A small segmentation model, trained from scratch.
Model: 64-pixel images, arch coatnet, norm rmsnorm, activation gelu, moe top_k, num experts 16, patch size [4, 4], depths [7, 7], widths [64, 128].
Training: 18900 steps, held-out accuracy 97%.
Data: trained on rendered rooms with furniture, 72500 training examples.
Rows from block 7 of a small segmentation model, named by matrix and row number. Rows with one number within an expert belong to one neuron, the router's apart. Each number is 500 + 40 x the weight over its row's rms, rounded and kept within 0 to 999. All counts start at 0. Numbers have three digits each.
Before each expert's rows are labels from the 100 images, of 14848, where the router gives the expert most weight on average: "place" is the part of the image that holds the peak; "strongest on" is what is common among them. Only what is clearly more common there than usual is listed. The data: rendered rooms with furniture.
# router: router (model.blocks.7.mlp.router.weight, 16x128, trained with AdamW), inputs 0-127
# up: expert up (model.blocks.7.mlp.up, 16x128x128), inputs 0-127
# down: expert down (model.blocks.7.mlp.down, 16x128x128, transposed), outputs 0-127

# expert 9
place: bottom right; bottom centre
strongest on: count: zero
router.9:496438430456496534511506494439526541521485584540496492575543508528528506522404470492525477545514479515477536366471484478494530489544431530520583487548492486498462560541539472541569495468511481537507500544516488432505470563492495450471492543491539435519512471524500485464458478515465455491434449504475523541601459495524584476477514380511450541476456519488442492455513518504515521558491
up.1:475468489474527465530507505532505516536593485384517491459563456618489552458499569518458535474461411517515524499520536527527490451526526582490541465520484473404501492526534467497489545484462523535501516545549494524484472436467406510500482572474452474537532465501551493504407437506559544503530465461484531543523510515468470466442482433548492418492489436504515526469447477482533501508495
down.1:458498522580452413499487526472518520503445499510533414513422572468559555540480531528444474481444466496473531540472548508424453537501525440541515432539552515482477499489474460549443543515506485552435574461532517499438503575493505551519552470488528582488503508534442510501530520532540549537456568525499429460522472523564473469546516497515472510581524543518531469551539550483462505526457
up.2:508552499480472509523385507488522564400520411588519469468434551470488521448503493499540520532508514523458477483519379469515505550568481451504487442484506563504490551489469429465468478485492496521413528521467532507506435412523520530490527525456516496463515473572490471476503565520543518421488469493492516508487512511561486476448485451573474434538565525436486485552491476491459515492531
down.2:476491486462534511501504455598486475491457488463538429488470515497473545493551488596495491535540514543532472488534527453432506494480580469517483540518471428538492545488443544517524502539570584521472522447486531461503523492422498518468555465475506492445461382511481539539479572426465547445509533547509433484447516475494511511522484428447524547547486577544503463420490475445524497466475
up.3:563517501475513456488481493465504512431524436464453503500499488467546453465508553523539483459472468471569469465499482525466504489415537453515528552434533403520493534499503502419446470476589554504603430485524502509473527468515498446472512524468525464500480497478493405575436446524499525575466466512424429475504460478520481519485459409512484509514396523501531496504507527569538472485527
down.3:540514586561542538483481455477458429450459505511522478464498443564507549522490550504519466461446491498472507480480451490513564513535481561516559474454434542525421491481517525555426531560441507540459569431519478519562564517500439495511500482565551522530457490439516547499606472535502498441515476487465506523450507491529492519529506442523488513491554506413505536600480510544467462559502
up.4:520482521523493477508588519531539421534528507495458515477527497485512446448461516511510467480500520550508492470499530438451454480430476459400541456516527538457542519466512519489395474539444518468545495491515531494515476429539534453552503472499486562483464474537472451579448515433464520498454544483502431520484550532495421569531455517554470534509443500525527443540401472565541515569559
down.4:531547525530496532491476501515473523496507497548442524506489476459524452514578426426458451528535484537503517539516461507445548498573440431470518484524442508478521466504478440498567502473492435477550513472613474510485525519465501450485551470566604549502523479532519519522403478445538463519410560429559542518499487516584534474488455451523472489471511492536443491521550466500524442545494
up.5:493494535429505482455528450441493463550443480554556540525492454584516490470491494537579538547550425485463481474464467510471427543534518475543492473472530474526555447518492486498498563524486476549522490452494561511550517434430453540566511433550525527478514445455403498500462447531519460535490488483534521449468500406533467477523550517406499495507543560439476511488550476451461485526538
down.5:528498476552458525500539500491492479541508555530567463547506462435500515510452521519410475500488531480489497492517566496483500497516543505476433477519517513531498497488471438491526463529438462477431516542505528541529454525442631467480547439500534475515506490483446495490547504453543524427439476542468469487525461543439462502598466499433462451561456584485431547496570476552531470467594
up.6:411469452508475552468479420526458507489504513507504596458458535513516463477588455521522557482595551446502464496527532541545440579548491455505477433485474444403533489500480536496496515513468516497528486444512520487493427480505556491485464541504524449509509484479447554397508544466485497444477511515543536481448491502488507498567527469547529430529526546479439476455584488487423483515521
down.6:444503461443458566487532435470532562495540475500544428520547487488526559476499508451517501514467523496511547456431473510489566492521475536492582467577481484560468517510481544513497463572421498528471526520520545488597544447528430410501567484444483596452491491526484470533562482546520497511543583428509544468530536514500552521528467448544527522505449509523488453463499549462537491495538
up.7:571485486490515572515516460528561508495459499532443515554489536488470518454488466582522449503465505467568471514470533521507493473461478486556522555445552475422471473551494527387516430434526526539551537516572552478474445412470575486525530502478464511439493425455536517462471475497494448505526509454460498428512498490554514479560541503536480434424469480466458497569469462457465500526481
down.7:473512490509490523498448505546500467537506492482472476479518514481538452456579521521425444412479531554486458513460524420496497426477483488547522477486478476439540445543475524524473491561444460498496456563408466521443526475524501491411517469468520489581554433526469544450493526503430556468429473464465491530430523495480580431466488472534520517503521475491459527463503491487526381465446
up.8:527460440550532494497467493473551566560503498461460497507529561484485527518463544489503513510499428522452527498507525532564402551411516474482458500499553476507540493496486547532540536439565498507571556479494495538464479496541401582485576546476469477546579505524459560526519540496582565522483470435538500517468506517443457491493480547416544557565493468485458483516514527498511455503434
down.8:556462471564541554496529532500447539497491488486504481446477423518478527556567458497589551460508478515477506460518548460484517563497520500500489599469523575567474476554444512426431587485498522465567484526591471500489501468506480481511459559444486481476539495521494546481504581401495484512490483454475572502440491486532541484570534498531529577507504511469540546427469458512516507530493
up.9:530510463590544505534508484452506530537540430505535559567595530482480556519469449550521483429467460459514533436548509539499494461466496551508551481543478483548465470506414531541474484526445528493546480517566486474506523453497544519525479527554490489586497429487583534552498557455513560469490452452545500528541512419508545551425484489513527528516441501489484491499436560451450532551500
down.9:605478492506487454455473538436544511544565482504483476530458495446484494563456499478562573509405508537510501460451511481519483570522498521542420602526529549472499496551469462481498425474551505492506449571530502517482468503510488534452509518550561488558437543532497524489489443516525530529554455477473489532449474539517481483423441465506532499450515494458606454538541479587498488468487
up.10:437536524487466441452506477506543463629503545491509547489505508473531543454461503469448589478479449508526466513517509449496550577534429529500492528514488460430542541447522498451508522460501455505568524520509451522487542450524541511515449537425484511555537552452545527534449464482515553505504508535489544492457521440486486380479544502488514400551471503474514479533513464434526449571493
down.10:544525468489485527537572434460486445531521445480479484506530467409521497478508487511476507526554501496510538467441535532477512504448550559516497490504517476543442437475558418474487475439496548478576492470487523488538558541521603504475473518504529545485519528417481471446529470438478421511516433494513464529548555530480437476536529518390566446527478574497480524464469447435477515442473
up.11:429579506430535491493501482454465448609499490497513481519536485516592511448468546536491485514504505529493504547477534483615512474560444539498585522530509434518533490453527481499515471501460508534514525479488501522447465559459433558478511450562435497496520445491492455469498473542503525452512462485512576568462565506448571432497601555518503440509504481495484508484502529459509516542426
down.11:468489405524484447482436504504484537453545457516476554454440482471525501519473556466480438496514471547529600437531517513528490526518466537601517574444481525523540474443493473485486486509480423536528561540488514441500420447549520512505492536494518558556515563455483427484550548485443456493530466553557534549528462522486554469497497599439459493474526455529524535513536504490493441494477
up.12:558454554418478475470483393493510572429554560474491514553496394464513485424550550495499493488525495471492480511493491539523477497480478518458509544529470474472476445499505554529521527473518512502527527540436476511421528455521483470536564502498521524535475472590530496543529492444568540490512437561519510490498514526424406536429449480542470454547551437549526495457538529482464527438500
down.12:496555534473555598457428477541492488533499537460503573478456460515487559493510506436489508447468576489503584503520464525484536514487420484484570475572481550474478510520437463494536479526505539470445446511539453535547570563469484480469463471523523522524479426504484469486541453510541521579491512508451444534548541515481569475523441555437485513529407568500558476544500565494504473486514

# expert 10
place: centre; top centre
strongest on: window
router.10:440464580505519521526528496511506516561488442516450436569567491457497455506538474490481457506484480453474552522434547583528526508551482515464479569478496521463422510525562520470473473471482441504499505546470506501514503479451480485480538436567489556542475454464555452454451430482538452476428536456522470504444492520525480481499465479571483574469493583399553456468453477470459554455489
up.0:532488517507488452509472489489453467456533492462527491478522486435514493513509489527491496543526528464455541470461514513518486525500499520555565565452504466523520442561498445447481444500577513560495499504500471559435535513444523478568525581529507575489463505530489498554488407488492427461506525565561483549590502426534539451499411485500529435495446496503611460427512513495515526410463
down.0:526485454480498467474500514480501478493473456486428514531446496555427563513448408536510499485478449526471442493534496517448535548481468502475479464490446506501597556552528484508543523432452566455474480512559468437556450503542476472507499493562437470416471528504482529510557543536433534445472504458481519463482553572451474430524518526517569513525569479511508444547483427485470540512583
up.1:522560486484456429495460437494468452493532524511474538453524491532506504510465467526476421467523544526506478506556440469518495465561488524551507571485513484520465495525475496515497571494562467417526481469508510530505520520493494432484435512532510489425496558404584481578507436467529531488497532494448524550526571405547500532491483475524448442519499488424556511459470432554528511610470
down.1:474459498478525557532530495525509547604513552521501487486526477547478481478480462440457479488519479533510504531488553416440498541475504550449439471542553491545544474548514513496445470464406490537465508519546426541494460507451535506518504492497557506526544523536438522588447489492549428510486459553549571449437516481414546453530561480535512532444493557433495469506536569483435520535495
up.2:497550451507514569491457502536507508459538500434505487447529577411523539557454486431488517476539463525503490481508494541483420525566488572479457519531461484422516474540542451511479556501518456528433478504518442475484517520490441432493587490430474439496475517461445557530514482498553531501502577462559466477420534436437445463454495445439500450545480516536519488547526528465485457503519
down.2:534438520491498540511486434477567487506514504591509471438496583468548458468494477506492456498482489504490445558539467523475498433533481561524522520425486526551471565502508425478444510475450513499556490495530534477484537497484528472571518549496616527491595534530548481493569601482473581461488530483523502524464478563512434485465512469543497497490550489532403485442551518525537518457502
up.3:395466464518523510623524496524469449497563546535504535481512477566507503523461540494488573467516459514500515444464567482546568457561479481542601514483496522551506429548475549486473506546432489545392542403509513465496495550537535520471511555472447501430488484509479484543551537529504488511500507498459476440474486462471455490498532439541557469534522495481474487441457509546457519518510
down.3:516434501494483451501530455466494561458516503582459471448485532464586527510517493509436537444494474473535572497526481528521537547463456505407498561532520499527550468467447457514451511532449477461544539471591536492468530532515553457520431523572491549531480503498529544531584446555523501446524493524547533523553479496447593506456475492431541481478517468490580564502544542523533527498448
up.4:514551503573533503491478470436474594464531485494544537387490552450510516458489457430492436480523461593491476530513483476466448484458478531505468459485455582534523455522516543466535511476537538521537495549437469496465485415457560525508545470585580521396535491478453525523469502575481494531519501482535449491498445518499486501484548520474558493564495510467515521444523513478525494511411
down.4:472466467472515507456521468471547554501484421536505473541478540498514461524527522556509443454464515458471455535463440517536442455509463551470512440499504434580463505464486506518535545526515491530520484545519500460506538499532479399479578581456453551447552552560573503469475495414510548558555437513505521475537577476489496518498532526523452482407435482510479482530488423463469528495568
up.5:480505587550475468477495506516537529505507425558537532556586474536465554479512509506519513470402491477500509468547507435573546497462488461504515456450547530532527555513522446506438524423510507452520498537535510524500505527478505465500547569545518490450450505474538454528427427469523458562505451459489478481412541474501509547481438505509424587524465546527481499502514481562469392480521
down.5:499618436553527503468461469533441404484500534485461479473554524493535528534482561459507513507551507519560529457475610529487491525512548492474431455497480536408517527491548497414495518507574495592432486533477522413475541475453540472469475506487576471533475446522453511469524546519507462476505516520540571538564532541513484501503580528519558481491474447520535494537492500498503490501458
up.6:556467540482447510465434508506522482507484472530562492525560581515481615511530478465502588498441489510486537532460467437506493493571495431547465523404556477508504521495506503450541486537540514484613512556484419533510479503549482466512500464423487383551501476477577557501474470489555503495488500447468529528545491510447498495497530485511516492522485589487520476534454538532505555528466
down.6:438451473524508551551434491579525548518537504537516498470467473514518513497477495487536511483480555519511465483546483536378454499456448486453519494613527508488427509475453463486488466508449524463485495468458498457482476573499497473446453386496528535546555454542498562513466473507535509492478473560469513473460524426576465545512435423440531493475520450528517540510481424464508486546560
up.7:568523561557519488497578476483501506539469501571568477483380489548513567557412463486494520546523516538523483553446452492503439545503568500547497508521485498485525472493441536512513511525491547525508561493462453535523527498454605521542539559508523464546521455516468488523453483456433513534550437462448530536562436414519509513499561469508528518485457548516514527523553490559471552523511
down.7:518470457539544495447510515488492484508499517489490505425444514495556550416466549495434536434499442517451435481477498557533482504490550514453509380528452471521561541467417468470510537492548538471473524420436488439490501511641488476532487465498507536507548487472536512486509529494530547451509550505456542489541476488527455475420436505556521434535466486552514532492497528492542524518427
up.8:494541484505445462507529531531410538525515544485462479573436531512536540520468467544511491486440524492573513497458546589578509472444582488547541490522511456492507516550436549520532480510496508462491471415459416511439494479462516373515490528430534431452444556504480494534582533508486514516471578453526539472534504510508433524577527477545503483495463491514506500524468541503516460527488
down.8:432501489558488480513476555565470474533515488496462469493422444494495441389576462501478547455483510466510486487548432478501489483574564575514484438515506488532462554462498584500510509479498475484517510407399482496549502511445529528550580470442542466485513508530535497461528478520525545518567470512478489489569485524586570529558517438510488444475498497481465486486565520556493536500469
up.9:475521435539493511524461463446513498535490482492494544578470512484531472530466566485487484492417503514489481455498470515604472479459535544483458486527520457435492432560440527505529491512447463399488515458506539506444446563491507514573539463498544405514471507469511493512523558502600466528443502486452511488488533504431455495385470455504532560526457472519485490496557523469458487525594
down.9:534492503475558536549541461516481472472442424493506433450467534492450513489505414479543562516523482523499509524481554487523479502529511480525393579564512477594493479424446494479499475447511483537556550467502447548512416491487543508472576513520537573491468525475494425564523493459484520489461447497461442503532479563503505491517563511483503554497562555510500598493523490481518412469461
up.10:477457554490489487532387515586503555504487483497481496501504461499454436480519467535527446520449532516533531571524526451472435475530482549551553528543472515516511527470489502502459481440530457511614523433553425494444409458479410503569500530449581519523471537486438540581556462505542436506515488463500536499541477516476489475514528500476526512478556509517515461529477496494488521597516
down.10:507522450539472464530522470435458525505499527449544529448419459537467509522529455507501488437450568495518484498536481513460558576492417442542502474468466473482522467503506520566512492564512517438495453520524493430535516519505440559452517508573467516489544491489543506476470600513451446503519553500560480497569469557463439522464496477457484513438526461456590490600537508482433436466495
up.11:536466482585521501436455455507482526519530460535507476495491420539484536481489559560475443442495509448554535472468494493584536448506521495546487507517483444428484471512529413489492482515529485471484561502529558468525437498476540416455509427496576511486527544490567513554492490490513527484512544554543524434505522485479519550447525551590445515422550482496548511530512432462486527574423
down.11:500479508599459542538568427578508462492461459453408506510539489472481490472456520479525448487559448570476492500539514491443437479493457452472439505477588512470485444468523549537609523500513490530536514469582490572559511541468476491509506582554548425441572459463504493498564454478482514511461466530510475528466550519468494491469484484440465525544498471503502518513452461511446482474509

# expert 0
place: bottom right; bottom left
strongest on: count: four; table; ladder; largest object: table
router.0:509507506471497428434481557516542481487544427463529510496566474455522495471580493476508528534510502516514598512517432464533463448494519526529508471477523458442480408450422481498410560544510459507449517532551503529488430481545467432461471423415557489413549552483523546448487452469470500510457526560449508510469469468517486567497529500558495527520524527472545545469508479471531504546528
up.0:481470569533496480503443500489500583524467455552550483432518524500534409492546435455532461435480443530507571517436492514546543471530499499566512469526561532559585524488507530558477473544465541500417480529525496527509385505520488509553481482484499523510534499518494466526511490621461480438431553527495462454514533517521475497450456523570477532503476522511564448535476532474477551455518
down.0:466553507452531504515514521409509447492499493535480515578500558503448470468495479511428546551456543507496527425511499500448422529498563543500483543458439463459469466442509510510497490431513532459514499461533480618568550495482462496477508519530491480485501439452450516451441506537455500501535553468518505586461442543461411533471525515523509495423579448519481490462455453498569461470537
up.1:483474472476480416503489493489431461473546508477543532511434431541408496492463476459463456447476553526559535557558449512518466552398551496529497483449500501487539618503468479508486483515546464524511519527516511552454565510544471524494491569501478537554481530495473541442509564568536502472523550451485501497543453501485503454477384486454564491520552548483542513468478507506491508586470
down.1:457498524383472523529523530546509508531495522455504518590547440559513484496566546494531527512457464520515478539416503477477503549510511485527517478520460416529538516493446485431565518529426474489466496455499551474511445480435554483502480560506511509463524500504525494559467529500527477456479515531454419435452449511467470545412514501452546526471529526457373506494472474540595475481530
up.2:563487475481469478486529498544459507535495462435389458537522536518535511512535500505451563511540553511524442579505456494550495506493484473434469527503538463433544527517539532522454473431495489457560501508530413504521492514459516423523512477481490512459492511545487477473362511501376455517516533536561536479466541520477548542506426477546487457419475486490423490495526504541485504556526
down.2:518460506538472557491489430574508532555460457561494550544447486506481473516449552557499495494555446491493508455499474497516565474499523483586512499464498499527498483453497408516454481548498518501417458524528503473589445473453570512503463558539574453524539529505443525548532449473504515507518568498585443565510482484534446575506560486457521579518454508600473462521524487515524512475502
up.3:441460530449543511490390493577487604472460495533477472474446535393466466566532565473506552484592504518469429513489457511516465516475515472509490483538508455496508431524523462562468511410534479495477530467472530511509467435505499479502496551543498476436496494458494545551526467480549564526557505497537484445515534468500498460470524582516477469523491464477401524481455432505567483507493
down.3:570554502618464445534555547519545452474574468433469557505450523553518540505501524444534523535549460503530529522531559507452459463460522528459461503512506486538505476527449491489495522511433489504458434449425464439484478516505496559533509487527493452530518462499498517448451487468531514518429490526442503556509398434467565470562439474524467460408471527424525482482495481497500501456535
up.4:482467533468568602428522487436508542419515431486537506471523482477486523500492473501525526521479507437463493424579506455546469529549507488454434507462515544455504536533485497512512541453537610482504547505497502462580505443443486478557522529458506492538537416435477540468472502545496427521524591471445493511536483455486529495489544504523502537535542535470490579504541466453527489429554
down.4:478530551502491536562522499475462451505475520502491493567514549518466476508496544374497375509453525482515498514461466501466507484488448527499484482549497454560487465378499554502538467493464430431580449569542501520515457552571496554498559452501509458466489505467455460533600517549510516529492440503550498477510528548441463511520508494501464502512503471499447501517509472618508515534518
up.5:509503486515442499500459490526452471496533482503483409525521577498459547475533482525547492461470499466549585506520534491506414459525552540467584503467481447564439441436525507598482550458458499488512488525530463529552463453477500467503520471474504563601513577498537472475519502503462484498471559473534515545475459480500454544469527474534555464475464534404456539537507481615517546518479
down.5:522449493480502508454563501515497532455460511504446467516471481501512539562444543447491400494557563559444486422537528559464577583495488571501442523477466490439543543565471488550508468558504511426478486449516487412440488480535482504558511514494547438476538535527476456502530548484541445595594517501487509491520531479459473460486482516496534480505552551499528448483453527480519441494522
up.6:476463515527530515510490480551510475515461468531525459506429548482503497487417507529512480516531469521475508555500546519466474467612500544538475566474611509489513510541473488564512508483532547509533543503492440500485573538486538511462541459463432539409456426485467576531514530468522516470489496494511541561482446483499483540391457546549556493486412438460500558599464476510465481488497
down.6:491463499427419557596513518420526444498514522490487515452529479550528498479528530563491524505522545524513434466461532475494525460495446499487488488464433447508499573563548616509555536462347484513508463537503509569484456425590505484512514476477465515497490504519484547468517545502526436488545573471524531506489514484469475447489548544482510505492517496525475454464504428537514534510459
up.7:498524504459503512456463469522514577490468489496518420453513558501451553509502465498499437499486569488517498548454467545479484525446533557502475563478431515478560502512481583488563484509519495497515517553495438513625503446524427485473528467508347474485480483493518465484450462492461583551455472508557518496473487554570493469506442455527449488483490423497537457493532515446474497443506
down.7:489483439549418486476496510432468475568484516565447475521509466475459496480534527522414503575514541478502592576526400454456482498527479420527499509472497498524493514492485569545473467489520451460441526515458491470510562475535515531439539483483545514542472469549496536484458499504497459473450515454542477445436532529549481555543516545513460558427545458512596564433506529461475536514509
up.8:465362514444438481501505479505433475587450456497456478494514525492528482441531578506455526511522481441474444557528469535500469491471512508466432509572542529432584470476527526509586494505465521422584491520549470481480458537476540470526510544485486551504476540489484518509510542488521510456470475524482472510506452503499523514508489515487527525547491407463514464494481646523458565492506
down.8:473554548514592464466548527533440491466432547504621507459485525528488453453558570460586505540544524535478445471461524560467449454508542518427469495484492515571458523462508517536546482483506466557533534544502506492544512526461545533507421453533517517475483517476552542493486499460480480494594433452465566563491545487488456513493453388494524520476468506545512474529510506466505492523535
up.9:513490468408528526523478460505439550508513400514406532572450549498430532525512460475521504488545484480501496544547482506500454519498510498528519432448509476504501536513535486502517522432545554558492466481560554504471558496535463507555483566479479492526515519510521492509498456539458489523498478456535559554451515510412529540549525445501448534590521544441514476506434495428371495443525
down.9:478505502505479554537568498524487442461569529474593549507516542503537530408451568493496526468482539467443510498505507512459562539523522582467454513511511517489511458496504419451446562509489553498436489538488430551481485523454514535454504420496544507428515582533500422577489492491482539468453476511453486486531486503516480552502453505553478518493500562531501582393584508518511502523520
up.10:530514498489470500493511472516493506503397451507498489476460549505547489489457496439499451501461563453531487482482485557524473464475467548490533497503581490513453513587544567443496409537527516493457423461420523526496497546564499459510517413461490474434519502507458472422557555466535497513465497512538437556509548444492472530469512468503522518480393418539552532490537468563455463450459
down.10:512551492462495526489536506509477461592494516418497483477493549479499452480465518450486479555429536475547553454545522510523469473484530557504446431545604511558552457507497532551545488543498499536547527451509481487536466536544518422460514492422492467502515521503499452530511538533464503529427530388468556538512499535521544487516407604546497499476470479457531541545561523470464470554465
up.11:476543429491480528497456481554523504461437489551484488455536542454462459495597570481516450550459470468497556520516502480493533424496521457473469470419490534441536491478508528464505460505494465522487476506446455555516515511520461504490466498501521387539547515469522535505527472552484489524421526380484568542511537519466413509482458512468414540579446550448438506502551506476536466480501
down.11:587500587497460544562551576555490545523468521416468512573425447534534543423474536480500492522560561506506478516539533566524481525486459540482544512453476530531469484509451426520444494481484528470474558508532516535583505450495530486531453465533484524511462485472489476495470486494423453460519473542518491520489446491570466565468586500460539451454541541501472501547494496569507579481467

# expert 12
place: top right; top left
strongest on: sofa; largest object: sofa
router.12:494462512528504507499513465438539504457475519527548467559483502518448507510482490477503480477530450520452568431492494481475402533458563473484497449460488434557509548450505554463560542525399583513442452473531534539547565502579554448420537528519430589484532486506547460481523518492531536489517496525465485468503537414482496435462452500563479434543488468494514511486532523493525420512474
up.0:477521484527551515467442520472488552506528429510564483511534483465544462512479480523566512574507446463473487454494468431451469519475550507497486578516537514573538477467464479478474550500523527564442471512498507450475501461496473482474578474459534471519495465502455538480454528568589498552403485403457443526541464458464461591505447488509427453449453495539535464535545492468543475433504
down.0:527453571446522530511563498518540487497516544424554528478473520555474528501426471563458458441465433537575478501532515538517537497499519511513540525482452510455517519545516520529496445457486512526504466522595553452517496548438473459528493558469483491496533543520483464520530490416526466549547464574509557466542473523480474525518520524415622524427488495546575501464471566522440509457515
up.1:477478511489504536555550543469474484477490464467460441548544489529506534534546490504508515433544511505534462532495357513588428491516486473476475527511456470547434541505435520419550439525544536494479477434503562491505507493520516449446508518452409626507456482545458496557462446483478550470438505490508496493441559469510507483453500471519479552567502531513504524488485530546575482514483
down.1:540523488480493476483455490524485578494520530490487524483454499452483533510485532519420470569578423495486489527498547442454517487524458464495489462505563563418525435466535500558494473546478485444486488483568469571469538530533519491564551465476502400498576518465513497520511451449506527526536554570488477495484386518478519564516404479531480459519523538419495475547576508535509486521454
up.2:522502506437559484532478475524471487567472533585487500579565506460490478599531462481519493486457437556492499544459521496497544456399509486474540518532545469461534471537429484482533459439478495510568522483509517469497488447493564553543565502472457510399425461510447508477478446498529485493467525537557627517521474525431429527524472474463495505479480437492466500549526488472465502495531
down.2:459500463531482525548475490478494520500448603475488486499489539517502455517529501483524554546558527504510483399456424511541519471551492474565514473467569501511518516481449536526523510443529501459536467507564462445485566452487493462470472428521508583537435511525537511440506511577444544482522467517458418452483518484521493483501417537455567423537542472515441471538458428557477450511557
up.3:501466513529466514550527480485563555479502529523501515454471547487561481443485451495408469530474446533506535493453434430427530520532505551507513477522387596457473532522477522489442512461511476479465561544500459492495522563525432437532487493529472540512497557483478483415435495569493543461506471528482537475468491488500535449442491433561543510568550572476504431534415495505489503519482
down.3:471522472500552473470500492515458479403549478569526548531480542437522441504450451449528517550531521560422576460497504571567481459482441516569568539525521528415547501464497441472449556509509462502495501544481492542519546499414524478537503514561580477450539543526465480526486475494565553560493442509456519516552531490433510556480441520506503575474507483482504508534493572505518498472516
up.4:477500532555521479526435559524549448518510450597474536483564434549636502547464497478522570486551521506493480488531512522477474485488435521532545535433546494450465461460527466458519505542554526502492483480545488451492472542477481515550478453495428476523491522491463529580477525565496411476544567524529567480451522541521495528563452461551521473550466517494462471497489508434457423479510
down.4:465521531509503508388489493491495502477582549537569466464532512481533434488471421539534437445540497619515524511466523539501491536443501507480535492502491522523464502460422444505453449390439515460476555508502494541526524489534475470418493465452547505491601507508522444519437496550486472464517455570443505404494507471510445468497522531538473459509556558498523494475492491505513530499478
up.5:535549436509479461484495555532504411470447530484450408478486542512580494458578527527501505532544440520420467543548456559468504437512524504536492568465475429394555523476481471542522498528527493462450459460476525597540408457444455516485532495520551452524495513571518469490524460515445480518462530469553517462508477564444429475527509513463513530501490475546517454497493495511495516494496
down.5:496486532465504450515510464503449488470518494489465523489469455477496475487523482515497544468523470554572534432464460448509474385461470480567490533488529478426498445563444576461439506479497482487578453568390446430495514531504521540516490487567463513491459497540507538498516470459488530500537512511582503578556439475472467494486519528462579474490523450536497502448540487580522481528598
up.6:510492568464453521579472549529577478478532468506501500506524503515486491415518484527573507551474538525569509565489467514534425515519446445461538479499585476508504553556487516489461535476476536481511485504457497444525520563483453464477519436463358461507544494527523450582487549476496447531457490538486514499486535508534511521445387435484570473448550478517537470499460500516507560465509
down.6:467547477508495515458423471502494465508524421524412506535483418472520486549498520472488550516631451515486527480476593505499459544510501489539515527490455547521519504548413554574503487473549485489415532538566514572500476498542501500506527498485561486498488497512492484483573552497529476563470481459468540465498503564581500480483513423460558524500455413440466532494540563452523496527481
up.7:498490458460462511482454480458594475534528451548540522483494483509400471518522509491479518444531565490446528513529495520439512429478476451456483491478482523501526441504551421503533461439498476492501550450476508504409523480420601454471503563549492485481448522510477491503528480511545349514591526484457479457526450522476441485487525489522574451495485517497470566504520503526500437470513
down.7:497535467542507473477557516543514541469471539493492518553498481456493459535517485540630499467510477540491515554436522548467471506484470476484626535533563440479497554521541513441487424485488467514501525543522486480506451485553495463482438404527581495543447475448528428507487479438444492566507527523481544494431497506597519426528500487550510529553528471436549519536519514504464530497533
up.8:523519492459441449487455507523471538522499447471464467458508386555458479519468445473503468498450480471504558556491512473533505495454502603503542525560556476525471517512472495556579493541461516528497417412517447496433505489503580454451501507479490581492510563550520487559534550455533498474505505498551466518486461428517501505513514531527520491424510508479396439507547458465484430511555
down.8:528467505503499566482506538505494477506451518558488532528548593554511501519507555524527552499558425520490537476514587494544524543491476488522496445460563495488509566493509478466509467457591449507496550479549515570478515502502469503541503473463530456547413423413488447474507496531528503486511487479510493445433453549487531522519551556516490534498435498446634457417442475531508525458459
up.9:495470492543592549487492523467464480532560478540528526521453490530445479476496516517480575571447487472567500433571421539475469547446504563511455489532444519525513557522495480475512522481543511513528448488482491601442498461487435517481460500473437473501554601490576477485527507456511405483482542505526467508519350432463548517491448522499492496492466510494493508475481475505525542485530
down.9:482491564485465514502516487492546543494443489514469485507538488484449554583550476506531508535507583533480502551531568520524491485458545442507473434485516484522476417519444531584495480484505425545503528481497494463632490510487512450486546469506508500430534536501460507502471494522467516502547505551511465400554600516590461500568543454453557498446493478557574463530516519486548492521458
up.10:596522487535558410503454508467553489583509508575495493552528479507525498472521445481567487468535527460465498489479496554480497461502493512536465548554532534507493545506526557487520584461475528490450518416497540480556545445475440499483591491492546524577572530506583488485457525512443489620534452507436499538485464471506508531481514531438492500465520419529507477469491504548540479476546
down.10:486534510581560474463515571548486530463480499481523524467467475435515521439444594499531459527487488480480485533481606488519459532435460484439512533506486478510491470514439531502491473464534467523468505488651512499419408496569524467491497482485498540469461480502479488509528551503472560490519490517532432487560467509482493520558449421441416534538495503441509504466483487515471550421471
up.11:493560483519461496605461488506496481513519473547566478444461496473520506466480528506489509554502514449486522519549468389447476457522507480390506543454488529471512498540471449496479505541559591526476526551497467533541468518530437516435526506502524525509534481460498487485484482533531528516495447523382518553384545515499500520404472491488424452484542477526585506521464417510515488485519
down.11:457497485502518541454484470477542456549484583467541515422535511493493505548461472496523545428445562462502473558562497399461538452450498496527483539440481466523529525444539450524492510491506458560508451468496425448546497481514500488467525539397456452439558551551505489482517494499542484510443561490523456515538571497455483519558484518514539501545460603499534458485545535487520514564426